Weights of a small image classifier: arch vit, patch size [2, 2].
Rows from block 4, named by matrix and row number. Rows with one number belong to one neuron. Each number is 128 + 24 x the weight over its row's rms, rounded and kept within 0 to 255. All counts start at 0. Numbers have three digits each. After the name is the row's rms in percent of the matrix's.
# fc1: MLP up (model.blocks.4.mlp.fc1.weight, 768x256), inputs 0-63
# fc2: MLP down (model.blocks.4.mlp.fc2.weight, 256x768, transposed), outputs 0-63
fc1.585 100:139131102118174083172133096157150141080129128092135125146193099108131118135159166131165084115124073121116110132133086110158134147133099126108108109090102110124118133138152108143145128156145165
fc2.585 135:113131136106147161099113131102099108111083137106136092100155102097150143138137145120095154182138180153180131138118118117104133100127126118158121112137099099120144151056100119147119156144105117
fc1.586 108:164127121101118121153152113108141098132134135055128105158153157122167143162095158103095123133122089172109112138143143154116142198103121133130103091107089074119094130123132126157144146171140101
fc2.586 143:115123112118143128129121110142153147142159134035126126112135130148136120148133130085137149156109123139143114106121155127154130126127121125110116122131135171124103121160139133148131146128159093
fc1.587 072:121104078111128061077108070131129121131132086106153144127149134145172115121124183163121148121101124127111142110108120182141116173110132158149119118118107063116120132141107184122120143121122142
fc2.587 059:103145109137102121099084131125121114105118144102160149108121154085128113086123147132133128092111160106107154146124176123176145125105142140161116125131115079126155101111110175101113155105131118
fc1.588 121:088122115118108072118130104136111144135125126173130129165115124142105146092095119096116104076126143127170109145079130142158136136117140079127152165146156138104141129149130115143098117146109138
fc2.588 149:151122131148186121137119166122123157113137118255116117132165117174138146187106101111157120173122124128118116139101166113122172116091144123132131121132110100142115111138130115152135072156127096
fc1.589 094:112132114149153106101144112106117187172143129109109121137123134132149121134159198128107109120112159107159129110133119152138116143123155150148136148135129123104132099163110110163087134122107110
fc2.589 073:102138097137098124142157143115126166129122163165117103144149120120122131143135160148096140132113199119143134098126124118124111106145161151099153109141116090142124134127110137113144142098092123
fc1.590 095:078121131121115076116128095141099142134126124159143133157125111141132147078097150106124093084114146115169113159098139137138123129104116101117129156131166138099130153158141113137093119151109146
fc2.590 125:137109147158162126130128167117123147123143143255127115130155110177130148180101100132160127173124118122115120120108157121121178110114150117136099115134087091137121113137131134153131072166118102
fc1.591 125:154130132112103130142100089120116076162115137127124139126160183148150063200116161128083111136101126183128150145122139132115148148150140156172115128118084094131145147122161102102120095129130127
fc2.591 102:155109081173097117143101147130101104101132103121132123121118150141146168137122134105123142141109132152117107150138139129164104144129145092071088121165113137130096159115155152144166130132148102
fc1.592 082:125114119142101086102119081144154126097130090107135131089138127175144120137124185142122112121094091103127175119119146151172110152110109141170120112123083094142089147103140127119112141115104200
fc2.592 061:165128126125109143111107132142108116123120172094121153149104140122146138120133202107157109154130137114118146162142160128134138180104148111132069155098129107116153146105116146093153156110098128
fc1.593 121:164132130153112123170156149146112093114139104036139119142164148100144119157133122116140125170138121154136121105162116143103159184125115132124099081101070063122095127141148115155120124135146123
fc2.593 156:106146105095142168128120130125169136124163144086097136106144141146108148141109115082114160155118151156140084104129148132140129110120114134114109133119135167124120120101102128147118133071150085
fc1.594 109:154128128107122130167170118123127119122119126048131105161155157126161122154096158098109118116127087168117129142147132162127153200115103134127110083107092086116091143121129124147133147159145111
fc2.594 132:124117127118148138113113116139142145139153131024140119115140133151144119136139110095130151169117133140150126104105140131146138139130121129120126114131138162130102122149150134137127166137160094
fc1.595 106:093111132112142099121146080136129135137143153123154130095087137106146127125097154143115137101101176120107112144133134140107140087130113108132134104121154060100133119136108125133113169155119122
fc2.595 116:131112145126175143143105163122123134163103146187123124150053177159123117092112147094115116137102130139107147168111185138109151125103152134158135151122102121107134109137110132175131101133080102
fc1.596 120:086119136095102122122141113100152078125098155103108143160113108105133136121145127111117107133150091104164137201124156132148091122122184169107121126112133098127095113131120106126065129103123136
fc2.596 123:151131115122092131122103140134119119138123117159127130147076124084143107158157158138104148131157164099109150108106114123159144150128102131133147149105126089161110134153128129130140108126137130
fc1.597 092:090116128106137078107145105121138141114147118139133136099144101135122163153100172160109095107145110113142129158146126135140110189140147142138168149183142063099099131166110163116095146133122132
fc2.597 128:152165127094138143148134149120142110127104125226096106148125097142112099168127080143114125183121153132095104138130111129140135105170117122126115158101098113154108125137121117110158122072102134
fc1.598 137:094129114135134080105161110090106133121159093169135154122117115132130164111075126119150120116147107123175132126100126138125136130137145114109164155163163139106088126175145128110141127159123136
fc2.598 139:173151138083169110122120163113128134127126111206095089127133085130100135189105076163136136207119145119101141109111117151129158091155131112151153132076080110164113110155131092148170112142140129
fc1.599 075:119134078131121085103166051127150140108125102088125130137108141161142127105134204145145131118087150115127146107108112172152111135124120142142091100105132064136104119150091165132120134118114144
fc2.599 054:113148109136099100108143136130125134111121160106133136144112147110147147112107183147159110087118162101142156152144170156159121106130143141148080127138103100127175108110080161149111118075116107
fc1.600 066:100120139108118064125102066150107128123118114104158128141117131165138102122100159101101133086113152116123131113107142146139106104108134139129140102124117100109111153130115169122113113119133169
fc2.600 054:108155145151116121130073133133086136097073168123162146153115130083124164113081139118141117098091157130111109133148159128146162102082118157144119126113118080122158133103088169121142114094140123
fc1.601 070:116120126110151063117133089133113131127130126116100139133149133155105149113083155125100082091129180097167103118123122124162171135114151113124150123140133115104140140155136168154110105120112155
fc2.601 050:084123128147185157109126194119142103108115163176111097100140108137121131166102092131156144164133146106130144120106152115142191089134142153112073148127089118156163106102111138093150105108087129
fc1.602 077:104119097118136100102148052133129128108139103098109152137096118138153135119107203148105107098081150134148111127104153152130108111130121128139119117121138090123092129153084132131126129112110171
fc2.602 052:132105102148097145110125129128110130117128185116156118177072150134130154111097197137130119124104161124152142130131192131132125110142131130143081112136097106135152115086095162148138112088116116
fc1.603 097:136115141117105096134137161153117095163114148143132127143105153132159092048172108130128143092105145115151114126142104144113120104083113138109128130134074127134137116148108123147129126130166136
fc2.603 088:132149087116113139150103118100159129122114098142136101127140135133102127170134183102128110134118122150124169181108138131108108164182111147118133132167136100138137142074118144106115132118110120
fc1.604 071:123151115151136098082125074137138152136124135128126114157071126124166137141106216119107113132080176118190147112132138149156102139119131141102104185095112103137125139130109104123110138108134137
fc2.604 066:132142092139116113146100133112141148135095133127115126160095150070120161139115212103138091107088146113147156169144163151148112111099153116134108134144125116159151130073141130145126146101121147
fc1.605 073:129112143137127060106116077123078116116133104149129119136098135165115143086071161110112080079102163122179138130102162144145139098099108123128126144132155143105135149159121127149118097142100149
fc2.605 051:147114141152149121109113167124122120098113147231118129099128127165130162125081106127167122127111133145138166103099190133162161096103174137145083100121086075152140118136127153113136062142137108
fc1.606 084:154158119119111100136151127118121110129133101109125152159146129161140128170185195141135125132083125126147145096131151149117115160114147150146146134126145126140089140184117138147094102122093154
fc2.606 077:142106100106096144146131137103159112113076097115118138152134092080164151137137194128142127153127163102151152126157147151104095130131176139116165108158107091150151126088098164116116153103129159
fc1.607 134:138139141140145118105159115132158073106155143146096139113131129142117145139051144149102128155135130128126109146113103134071123156102139117124116189172141100098117078127155125146083107103177144
fc2.607 125:149139084122128128109092105136119146106147085176139101099159148116110133147154134140108146083071165188124135165166138119139156124093118113129151108099130146127154146132130115148126106151134101
fc1.608 064:105118115123127057100165050154141122127135108108124151147137116146135119136106180145094138115101147073122135108096146155124094135111110112153152086118106092142093138154109136146118127121104150
fc2.608 045:093115163146112080100107161137115129127108156117152120142124153106134144141072173109126129113131170109129134151132198142145138134085142125142079134091126078140156138097129146160122135055076116
fc1.609 119:095108140128122129085134100147114132150146123132142149139088147164129126091094129120119100085142148143202107116104149090129090121132136140137151159148111127112087153135131103102109108149130135
fc2.609 101:128104119158119127150096127108103150151132118164149150126112116123136172110127182125148140140106175150147088103115208071140161135095119143138174138098098106087096158124140134118135110127156127
fc1.610 080:152126128103153100135181100155144124132139117058156129142180109115103115141108182149156069111112114111121094132152103102145169156137113114148134114107116120141088161113124116151151125182116157
fc2.610 091:121188139138138144123092144104118110121119128059157093088121106096125130110112190109134137147113159143150152111127114119117132124120148119155167145143152141109116118083107117117093135140148122
fc1.611 101:134141139130144122157135117145118126094126139107153100150169130101115121160120159107185107130152098115097089117129069125125188148155120100102116100102128114133116115130119084167144091172136169
fc2.611 147:103150146102163158105105151104118125118094136107151110117095103126146129093108138122115161166093168183174132126124104119099143079113125119131114111132153119114114135073127120158107134143118158
fc1.612 090:107122145114142086122162077137079142126150123113119128122123091118133136094095178139113103097104124112156125139116155135129125110116114121120110131109172147083112142165146115127134134139130145
fc2.612 078:127104129161142114143132139131103128137127147212144121150133118168114167153119111125157130151098096104124132142141177170128157139112146123131095140143111096117129082136155154154119076160144109
fc1.613 127:119134086121136088185125145169145135117122127108117129128181129129120107142146173131164098145117102152111116106122090122160147154142094149131136116081103145110138092104178115143130140140104140
fc2.613 133:095107109136144174128101120101081107102094160136135112088137108092164170135137112101093149180100163119222109134159119148110150130151129121155147133150106127125103108061131114141130135127096106
fc1.614 085:117128149134123078106097075143086135129127097136117125134115141149115143075063139102108088066116164123176133110106164121155142110121137142115133140159134158103142160140142131129116084144097143
fc2.614 067:130133126153152129120104170110130112094127131242114130095135106148120158145073089149159120145137133146127153102091166119153175107103172153135103127116078072129135107142124134120158066150143106
fc1.615 074:115125126108151051100138106124136133120142111126125139125145118128109169142100163157094096099145131115158116147151124130150150154120164125128168134154174080098108144179122164148099124155114163
fc2.615 082:128169145109172135133138183115158095124094157223093073143130076131115119176108079131136142194139145122119114132106135144140165094160138137143081158109082089168146136125107134111166100073089142
fc1.616 103:188124120115105113131147111111134101131132118045134103158163166106164133162103165101109133159115101170107130124135147163104146204106125128127098082105097074118099125123120127151141143191150110
fc2.616 142:123127093107143124140119113148144144143152148035123130119145119151132125141137135084133150150103140146134119115130160136147129123137117123108108124127144168121107121147140139147128145123164096
fc1.617 097:100120144094128071124134103142094115122119105150117117144124071155121144081106159096103101084116141113149109119102128144151168122127120108137141143097169139087124142156123122144128132129128155
fc2.617 089:119106121170160127130143148119117138126134151253146134143148111168136164158126091128152142156128101119115128152113160155137168120088137125128080109134122086130125090132125169164126096158131114
fc1.618 121:131108108116122054136136104126150087127125119132132121131136116144121133097115108157131107115114110112157141196094147165150074143127168128131158135143133061098081145148121153155091164152083136
fc2.618 111:129166119122107114133111123128111112127116135163134113151120132112120119155060107101143138172103162096110151139148172130139169125086128089123150156126115181152137123127091132150147113075105086
fc1.619 084:142125137112115078092116086118131128113135083111096134135121125146152158134106125108044119152098120101153107128088135127120140142105125128162126111109112123145073126181120170166116102099112168
fc2.619 055:125133137152091116104105149086108130091107184114121121130104156110115142133115109116116125126157111110147130163112166115122153124112123121090075138139157116149171112120095140140146127111087140
fc1.620 092:116126072117115116117104084123104095169136094084143121134140103144138135098118208129064120117095120103150105155125154128124071112131154153100125141142163092158125151136104126132152087122140132
fc2.620 090:118164093168080137140077119112160151120132146090126129129120129124086141103112209158127164142103163107146121125169159112128127108083136148096145131122127113150106148120125134134159128106120135
fc1.621 074:120126123116140073114125058123139122119106100101132122163109155113142139134120161115121102080096145123151114108110128145130144117103103123145124097130125101128112161120079135160119141131136183
fc2.621 047:126139115148145144104114145116103125149118137110151139176106140098116162117070124123123117088115148117142134125121141127129134146095138131169080142134109131116167118098064115174118137082104123
fc1.622 068:132120121122110070100113058133106146112137086113133110158081140140153134102090192122114101108107153111164149085096149141155170122121119136171125103116117123125106163116133136147117132131120159
fc2.622 045:148119108168105138084078140135090145103116172128159121155103104093143174123110187148121081121105130115159135122135151118151143097103142142172083116145138113120168145101095125160129135093121099
fc1.623 075:135116153116141069108134077145097110115124108106120116115116092158115120105079186106128119097101143087165146141108165127160131098105089119147110124121155134118114153149111099120120110139110135
fc2.623 039:130104136167145115115135141106145114113132153183114132122114134168127150135086139138145147110118122140145171144117202120149154145089122118118075093146101082128155123113111174101141080151111105
fc1.624 076:101103109099130064106130111139131122119123106137143141125155122131124140124104169143103094100142114110139139147163133134144118168114142160137173147171144064108128152160110142122094139135131150
fc2.624 075:145152107119127149141122167123152102119098119230096094152133080117125094155138084144118138182125174124096123125115124095143143098179112129121096169122099072152135134153101131115152146082107134
fc1.625 104:089121149109114084115142089150094132125112145152120123145113094160136135077095159114124103078129138128163110118075111145145126130112139101119134142111161142096134134167124114144113133133110159
fc2.625 081:125103130163170128147129139124110140134140141255144121151151111166151163170122103109159122162125104113116109136117167146128170115095146118133102107139119080138120103138139154166131085163130105
fc1.626 077:124112124129151058115146111120126126121126106148116134145122130122112151146093138140091081115134134120158115154120137131171143106109125106135156141139161100099119137177123142153113123152113177
fc2.626 067:129160142109176127144157178115152107113091158197104078126130085134106121170086099134150128194139146127103134137092157130136161073165147141164092144096081107174137131109109109113166077093106141
fc1.627 074:109111148130117055099110078127083110110130095149138115135105125158109146095078172108127104104104162115185138133106164144158148102106097113133120158139152138123125151141097099132131098142109150
fc2.627 051:145105142152142100088104147116125115111132138194141120108129113162129164117086119114137146136096147152142160126115206135166169109090149139148058097133093091167155124121126157110128071128132102
fc1.628 138:106115117124098063125123106131104160121116128180117124144102125131117129083108138097127116094132140125148102112087122149151151131124145065145164171138157136109138122130126113140115126137108138
fc2.628 176:145106130165187142142117153126117160133127112255123113150159109167137135175115115092156112155110111125130102141111172116117167129089155125132131116148131099151109107138147140150127077131125104
fc1.629 078:115119140099081084124115113140100116131142079138161136144153111138123130120117175047109115118110136095162133148118174145146102133094114130143156124153114081127098126125129139165120128153114156
fc2.629 060:164146132145121126109064162117128113094122141136155137175121112103092145158095143080143131102132187100146119123110147108126146118086133116124092148119151125123163138101126090188147120040070118
fc1.630 101:109129131122148103110156110141094131121163124117127140123111093106114138097091169127101099100105122097147127135116152141123150107116119111118117143121154147086123135194139127118131129138138149
fc2.630 093:113102131144149131133136139125116123146118144193115135155121117161105191143135118139127141141110102110125129147131183188146163127122141138130113134151110098112123076140146158158116072170145123
fc1.631 074:119108138129128048124134084118096119102114107150125112129105124171113146111069173119118105091095158114161139135117165140137149113108115112139118137128169117095107151144087113165122112155120166
fc2.631 056:150090129159159115110129167125109126112116146203120130115126123178128159127115117108150134122092130135129147130109193134142188119070168134147049091136108087146130128121111156161121075124121116
fc1.632 075:172132152116129052086093077134099126137115086136137138132118099150162146134128171135104076147144157117118148119113167164126150161146138159112125144144101084111120159146098170187108140139133143
fc2.632 055:169144069126102116109095156108128127078116133147124134163135098096172159162144120136165136146141185105116156118135163123140154094131143131128100124134052076140153132110109155126123116072127117
fc1.633 076:118118152128126068102117069145092119117126105148131117136117112149106133085074168099108095084097154117171126127104166146146133107106102128134121147126162147114124170143125108141118096152099128
fc2.633 065:139109135159144119099118150121146125107137149245122140111130124160123161147083112143146123129112129147126158124099201145144163125097149132127084108141089069139127105135133160121140064160132103
fc1.634 125:089122135158097118138123087159107109115129118094146142107164153085103099137142155106110176166101072093197128124139120133132110156103170133148150145111113098126078148143153138090120097118108148
fc2.634 101:159106104143143140115095125094096095100108163113171174143111128114146136113138178096142078107104144116104169106124127150152154134111139157115127102174122143133090102108107146078169131117170131
fc1.635 077:121103134090134057096127112138114140112136114130122139140146144144121141101088159108112068075134154090158123141124130113139156138107142095130152142137154122081107133191128112135122119142110180
fc2.635 076:141118143170178149115110181104121125134118141224089101127131112183121143163111100114160155177122121132120131107112164153158198107112149143126073160119085099151143144112153116109134093087104136
fc1.636 080:114111137108152071098134093140096118135132116117108111121128091158110128103088167105114111103108141092149122141100150133160172097117114098144123134118158137099115139159111109141111124135129148
fc2.636 054:117079122186160118115127137114142122132120149177114147152128119190121159145108115125137156130121108128120147177104210150153179138085155117127074098149095099130138123119113179141125094145134120
fc1.637 111:081131114104116086112133117170124130141128111169143140162100125142093140087094124080107095080123148140176114142077137126146127134129145103124129161150144133115135153147145112130105111160100129
fc2.637 130:149136131135162107135116177123117143106129119253105110120160124162121166184077107108164119173124133139108126131108168103120181123094142126140142128125088110122135124131114104167154092149119096
fc1.638 088:138130102104100091097095088120142099151137089089162115151153138128091104156081111089112144108116126129165122151139139147166118155096124127131178101131138080124109097115125142135108104157156124
fc2.638 087:127139106125094155099083170128130117102098122110144155143151114096111138144091156056122123122115162120126161154149157144113167184070147119155135121111126155097147145124097133145146135098129114
fc1.639 085:143098124157140083109145092148091145084145130152149128093132144147126135096117162159082100121102142108110107117157140113159104137093098134143107105109123114133148122110136131137134161147159127
fc2.639 077:146152132135150155099104137119160117124130135126157139097115145108094146138139161113115097146088184144122134136112146133169134092083113110134095112104148098134153128135103111148137151094150084
fc1.640 099:093125137117129065109121092132094131127134114138130136155128115143131145061095153116104087074112144120157110140115155146131122116103109115100114165127173155097149151176162112144090117151106130
fc2.640 099:128113146143165116120140170112135133108144137255119115114151112176119156171104094153158133169132113131110135126101167137126178102117155131133095104132086078137126093150139137137115066166133118
fc1.641 108:104115146098128090133145109134156115138137117177121103111164117123093133140114121163121105139113098121108136169149116121103068158117190150158127162176130068095119125139099148103116168131087106
fc2.641 118:119139109107131145125111106106140102137130110188137157135082148115121101147146117135088115162106140126129135146140116088141138097134085123116164161144125146150103115166131092106113144092106124
fc1.642 076:114134093119146119093154074138136129103132092104160149104138132099133097134115149143115120123099139117133145148134127125124105131143133130129117113082136106094072152141136150146119154132117146
fc2.642 074:121131122165077128144132142132085132124094171106125129155065137108177157124090162084119119125125129112136130137137165109129122144119145123169094113125144125118148119118112107150154126110140129
fc1.643 070:120131110106146074109148079125131119118144077104101143148116094147139154125113167143091105113102138095160115133110131146139122112108147113153129112118131085117085124204102149170102132121098160
fc2.643 057:118138117104125119132133162118135115110112174134114107161102141135118122125075137117157132150134135098156148162116173150154163088119151131144077108112084099179148107119118145137166110067069135
fc1.644 079:124107146108120090096163071138100125121132131146123125125093115162128118099082166132101106086109128100180106134110151133134092118116124123136120148114161127096126145179140108142100134141107148
fc2.644 073:146115161157160126127115146118094126117130150235137098135133137171140164159096117117158129156116112117132118134135181132113168119086139132145099100138103076130163124110133133159134074154126101
fc1.645 101:115132113136135134133157124138104137134129113119152111140109136110158136113075153126120150101091153082134107079149104153165109177103112153136145121095120141138111082145100118163076112163122135
fc2.645 078:131158095112129126124152115145154149128091121118132132100115121120139139124116168113127103119100180157160132141135140113142131109105148151113076086136164098123134099135118137116152122128132090
fc1.646 115:169134130115125128116157100098107091134158132058143102111119145103150137126096180133149117101108136155115138099112132125131109171089139113145105120112112062132114150146090124157177130147109125
fc2.646 099:105152115117102116129136126170105168140129141099160149124134146129140148135090179096126145104136144123099116139146178118154107114124143111165129127116120120164148141129073137139132117115104101
fc1.647 088:082122125116130080088149104124133144094143108141126134108126093129129153155095164154105105107148109125148125158142126128140108159134135143135167152177148073094095148172104145122092150143140141
fc2.647 110:153157131098134146153134149120148117126096129224079097152117094139112102171114084144114129192127153132088105132128119135150142102162114132126117169106099095154115140137108119119156119069111134
fc1.648 117:148138124103119073076104119126130114125145104137112117122139122197153151102091176114145113128125148137169114169156102133119114124123144111091146123070123101108143123135117117151116148166163132
fc2.648 121:118108180123163103117105140167151144163105134128194125124161120117158130119192127102131103118102168142121130160127101101104160084143135112142102096150140131123118135103140119116137112135143157
fc1.649 113:124115124112156136111109088142140141139169116183146145119186134099131123090100168131052142116091134129106139126125164101128133099079092118137103115146117136158125103121082137142138127143127146
fc2.649 107:102139155119144141123088086118165143092138132135157138131118158124088122086071161106130119144111164149104152131099153124141145107055143104109099095130111108121112113108106141119128130103114126
fc1.650 068:119106105125137063079115076150115123138143098155144124149093136148144129102084164132113088080107141135170140098095157141140114128123122144144135143150136108121112153140093133140119109148117160
fc2.650 058:157131115139122101122087132116108134105127167169161124128104115115139150113094146152163120130098183150120139105125212081155167116102135136175118112120093089117128120100125142132150110126153119
fc1.651 079:132114149121128058118136082129107106091112093130108121141130145149106147107075160117130090101093158108161138096130145143137154126121132125129135130151142114123107150134103146159122105147134173
fc2.651 067:108087136140143146103122170126128106110117141138103142092142128145125136134117109127141137146120158119142140127114158121141187088094135145143048122123112102151133126113094125145117110100121113
fc1.652 114:154122109152152086128104075179099093140133131119154107134141122117165118133135118131131158165080134126106120122156134144127107141147111131115119151109139166133126134135129147131087107136125162
fc2.652 103:168151111127091146136108107099107111137182156149114129121137159106105145140082212146112127098099134167109138150135140121145143120078148155148109117125148096135147147130128109139174123132142111
fc1.653 124:113127147096122136093169115127068078153122142104148085108102112129096108127119171151139126109116131088119126134121138148139143087089099123091133129145129102132122123096170115139144121122120187
fc2.653 119:125144102130125120134086121111129155150143127129137120143110161100113137121134141134093106133145126125111142094170133118098130184173166098115157141169162162143100117171106140102106139137108138
fc1.654 066:130115123107135051121133102135105135131136106148112132145156134152112155132085142116088074110122153111178099141105124124158166125130150126147155122147127122101121154160136174151105107145114135
fc2.654 061:101148129155158162105123168113129092104100156184102109120145086119120138171093092132155125172142147117114117119107147119134189099117169158120089175122081090163160138119108133107151104106126137
fc1.655 116:175135131069140135144138106118147120143149136069119146154111167139182142168133196084086137135136076177093142124098134144118132187112107135164114095131124068118122135121098152145165134176128125
fc2.655 144:141102093152120107142109135128104137138156120058121108124162129144142112123152121117135127139081166141125134141146128111148134117105110124085086140131123185126104111121157144134149143129151080
fc1.656 114:091124130137175111123133107163109102118112117162152141141115140111073123165076143146164100092116111084116058149154095108172129092109108136122102127095108086138119115110123150142141096165157102
fc2.656 131:103138107109117132099108139089131146147156088134150109125089129125113120149150131132122152154127173149198157146137109113133114087111107152157120152131119102116103140114094134083095139141128151
fc1.657 157:130118107153092132175164108137096114112122116075148131127170096109136095160100166172132177088154118147110135124137120129117121122125110094119137128085115098108108145103089096220121125111168127
fc2.657 181:149124129101135140099093124112131141130089123105129163110122124129147139098124135117093173180111161188155105116118118132102175148106148137099098106128082139094117125077104108163126129147127152
fc1.658 134:126131149101124146174156111121117080137116122062143099116132107088092118163095158111096098157157138124101137133141148156136124171107112123177118105125092117109089109123120118129149119118135090
fc2.658 128:077149173107151121139144140157107166125151146083151099116141156114161114127116103120132119097128149130141141112118130108174129103119098101127088124117088113087112121170098152178129152109131146
fc1.659 076:119116115127121064135131085125119152120134082141134138165132110144160115081089169087124096083096114115157126139124142131147157118126140099143150108133121099123109130124117123150118133140119163
fc2.659 051:148132125157156106127116163119130146102122121154141135157131108105147153119064129113172108108131119119136130156126152066129129120086139109112064121076142130100134099103099110166151086075094078
fc1.660 097:097127147111139094119161094125099134128146123121124133142118078122126143112104182132104094089115129120164130130117150132131147114121124118115124131100163144083124141170139119129136135146131152
fc2.660 088:117107120157135120150140127140101125146114145202144118156137118159114172155140113133163123151099100095125122142149163183127148128106129126134099140143121109115137086144151158169133088150147108
fc1.661 087:082117141111128080117140079139082138140131133120142125126129092139128141078096180120132101103125142096156108156116142135130137111116099102131125125115164126092112144145140115121101132138113147
fc2.661 096:131089141168152135141130147127129133146132158242128131152145115187121157157102116121158126156122107107111112138108171130116175140116149114139090129138080101126125103134136165151138084158119106
fc1.662 074:088106111113149067104152058143134120131119095101129142118115142138138128109093186137103120083083149111136145150116140136152124086123086131141120111119134103118093170125077126137130128142131156
fc2.662 049:116130119136140131106126154127128118140130158106170112159109140103113153104076138124130130097105163131136195152124189118161116122117123133143093128113114137108148090107093146165136107117101106
fc1.663 094:152126119121126105121120094160138112121141103113151136149120091134114106129109153133088096132118113122120172136127154172156090178141128168136144129156143109142121121165123180155083165128100115
fc2.663 079:162171147132112195150112147108095083144106121161138131185136129110133104136110138126122135140139130100104153136130112141165127127088104083122124102146171108129135129126132119143108096117102096
fc1.664 110:115117131142103143093143116155159124118142137172123112138114162118150140086115136141105117094132117167127112181128155134117131124033130103157129094136110176114137101138084141168078151132105161
fc2.664 127:150134137067117085145129130105147111140084132155102146120151110176099126152141137084146140107155131104158103121179130122113126136164152155134137132135144077172168108119121134077169128111147134
fc1.665 108:157135154178168089110131073151084118104114073125145089131125104102148128146147135142116134168112138170141141127104119157132121141150111159141095120111143161088122096153159143130094161132105146
fc2.665 125:141149140119108154189135133105099124157121125228120126140141150090106111150105157105169095114094125148079122141130178143136123134117123079104139152105123133122122127077164105127132125112106112
fc1.666 118:095114129129114100101187119145102130135110139072146158119126123171121124130100209125109104103133108091111115164150135135123132138148114148128142121097114132140076128075142140141086117133111166
fc2.666 111:174151113136129118139099114141133124117089138094130113123139127114120118127136164116122099122176122119129172134134117143147128164125182156128139171168160147150148100142130118131129151119096162
fc1.667 105:100112126105116072107138114137119138132132141171129148163095111136120128081096134115101098073122142129179113129087151142125126122107132106105119166116157146099140145177149110131085126159103130
fc2.667 113:144113145137157119137135161122115141122136135255130105131153109170130161174107102139155121161128120134117122122122169134115169107112133124131121105141100094130134102141140125157131070158123102
fc1.668 079:100138138147093111107091100140110089155124107093132113107118125149153109148117206166113149112094163141131152143152145150147118126141122167137124096095112136137109152120134120144118143118147107
fc2.668 066:148152087120128127154114120134120131151108152092138117143117140082115147075147183129095143112132174102126116153130114114136116117112108115141117109109134112120162132123123119136129103106148101
fc1.669 146:156131129114122089139163098124098078154142114104099146123136111204119091093161150100140115105143120145135121121120080164078125151130113112142139105097115114120116139134122138166112126142160151
fc2.669 137:153146157123128175117094163114086141134167090154158128162129124128052153094163122101155138126128159097117141097109107069127161176078156161077142149130135115144110144169074134123145179116113113
fc1.670 076:130124106126129093108129073121134130099127078133133117128123107108133119123093134127092125094115161127136121139117161157118090100133123138149132128126145086144095146150120130126096142143125148
fc2.670 091:124150134144151130107093150111117133101119186182159110146090102108102139145067116125147106170104138131129144170121203168126162118114123119146095122160109096153141127136130118134130062130121105
fc1.671 080:114109135127123049117143092130090124106116112133119117155109150160121135101077154117118063084104160103166124120116159129140148118098124102120120146124151137095138157158107120141108112151103173
fc2.671 061:141106147150167121108119182108113122104111127227102121109132113164129156152097105117162132153107123147113148118107186142165184090093168141143065117121098081149124115131118115137121080124129114
fc1.672 076:130125124118152057119142093136130126138136114128121138125138141142099161122112152134095099107143141120184110153137116154170165162139166123125152131160150085099120130168142177151096118125120148
fc2.672 072:122149133115172161126144178137149087111099142182110091143140072119111129178109062129144137198137157100138117138116126118141159096160140163143091166116081110168142126128100131105159114083094138
fc1.673 108:117129144134158103106173074128133144116144114099140126117114106104130124124123181135106131115090133122145120139134147144135138114106123126137099107102151131111146117156121138133135139170096136
fc2.673 095:140113110145162121146144122128119127166112125141120142174096154140077160116138159112144103128093091109110176150134203183131137153097159090126089184157114111134168094142141152155118100132148133
fc1.674 123:075134106067138129116118106119142104115130140099123126176063130146140142153119130059087119145136093097136166134083087127163115107124156142122125100139128119132114140150080131122106121150118103
fc2.674 179:171163103130095109126136152141112176131142136122128119124133108095102140117173128109110158137118178120126131129128113167141135137157137114096152139131130111162117131120135106127181079158147155
fc1.675 074:121122139118146065097160086140101105114113092110115124125116112158098122113076194103120106101106132085161133163113150139158165092103105107137116112114139120115101135148095107122118110124122164
fc2.675 043:123099132164136110102145135102124115120108144117121133131125157153119159124096156129140142094116125125130159146122195138159160105092135114123056092114095109135168131085105186127150083123112116
fc1.676 071:108106093113112047136156098126099139126128121127107122166122150137120118097097139110102076083120167114182136113088140133157139124105136105126152159133138122113122134164106135144116124138115179
fc2.676 035:113098118134127114128110189128122112105097141207117095121139122121115156150076106111157121143111163139108159119116180143165183087101160159146083141112092124145146138109122131147145090107124125
fc1.677 112:159118143122128102138100116118127067118118151120183094110151130102132089132147183123143133094134088133131138137127126142132140112143118137131142107119147132119091102123130152119074123100130112
fc2.677 091:176140131134131180136102139116109107143100116111122117166147080083174119162089106135129095130101153079138112138166133099125156134092145109093121143104146115120120119150136123100131139103136103
fc1.678 093:100122128107144076106153104115143134118151112133136137105138112137116160143101170164111104103150110107149132155141125137139106184142153139132167148175150062093099131172116167114093140150123137
fc2.678 123:155164125093139143156138151117139105127107130221093098152129081135111105168129077145122131190128146123099109136124105134136140106172120128128108156102087107160115125137123119116162119076105137
fc1.679 084:094119089122139114079163033148159120109131080093125142118113140139140136129100210143117125120079158114138133117105140167140115116134104140135114115113129075120093127134078145142138126123138165
fc2.679 064:101137095126111142093132124127113113129119157100147103163099151126115136102092186143136129113101169111146183148134202158159135118119118126142086122144111106121162110090080156157128113095135140
fc1.680 112:137093096134155118113099107105104136129150082179151133146097117146144121144124121075091156130107122128150152140096136139116155099103121130166109119137147135117087104180122129165196119184117148
fc2.680 081:171122115122126101111119129129096171114128135184133102137103147144103166134098122108125112110083160131119160165114179189110109089074147121159152147116158122128114108137144124126134115134138136
fc1.681 103:082126118122113077110137099150117131140123136177135131165109121144113143097093137104112095079125133121174105159081139137143120128107135093123138166146158139103138139151133104136095110157099148
fc2.681 121:138121140147184120133123169123124152114141136255120115123160127174141150186099107116157121172118122132116115131102169121120178110088147118134120109132096089144126111127132116153139069169111091
fc1.682 122:081126115094108085127140105112139067137131168087133165169130173163184107141147159090102127102149123160131143151112147147135129134113130148142106098151135095140072134119100162109131105126144094
fc2.682 156:185103101156125068157096124112122158119146123113133110119143118110129128128170137144095159181143160112131135116110107146153129127114120115100137127119121111143093141133124151150171124129162136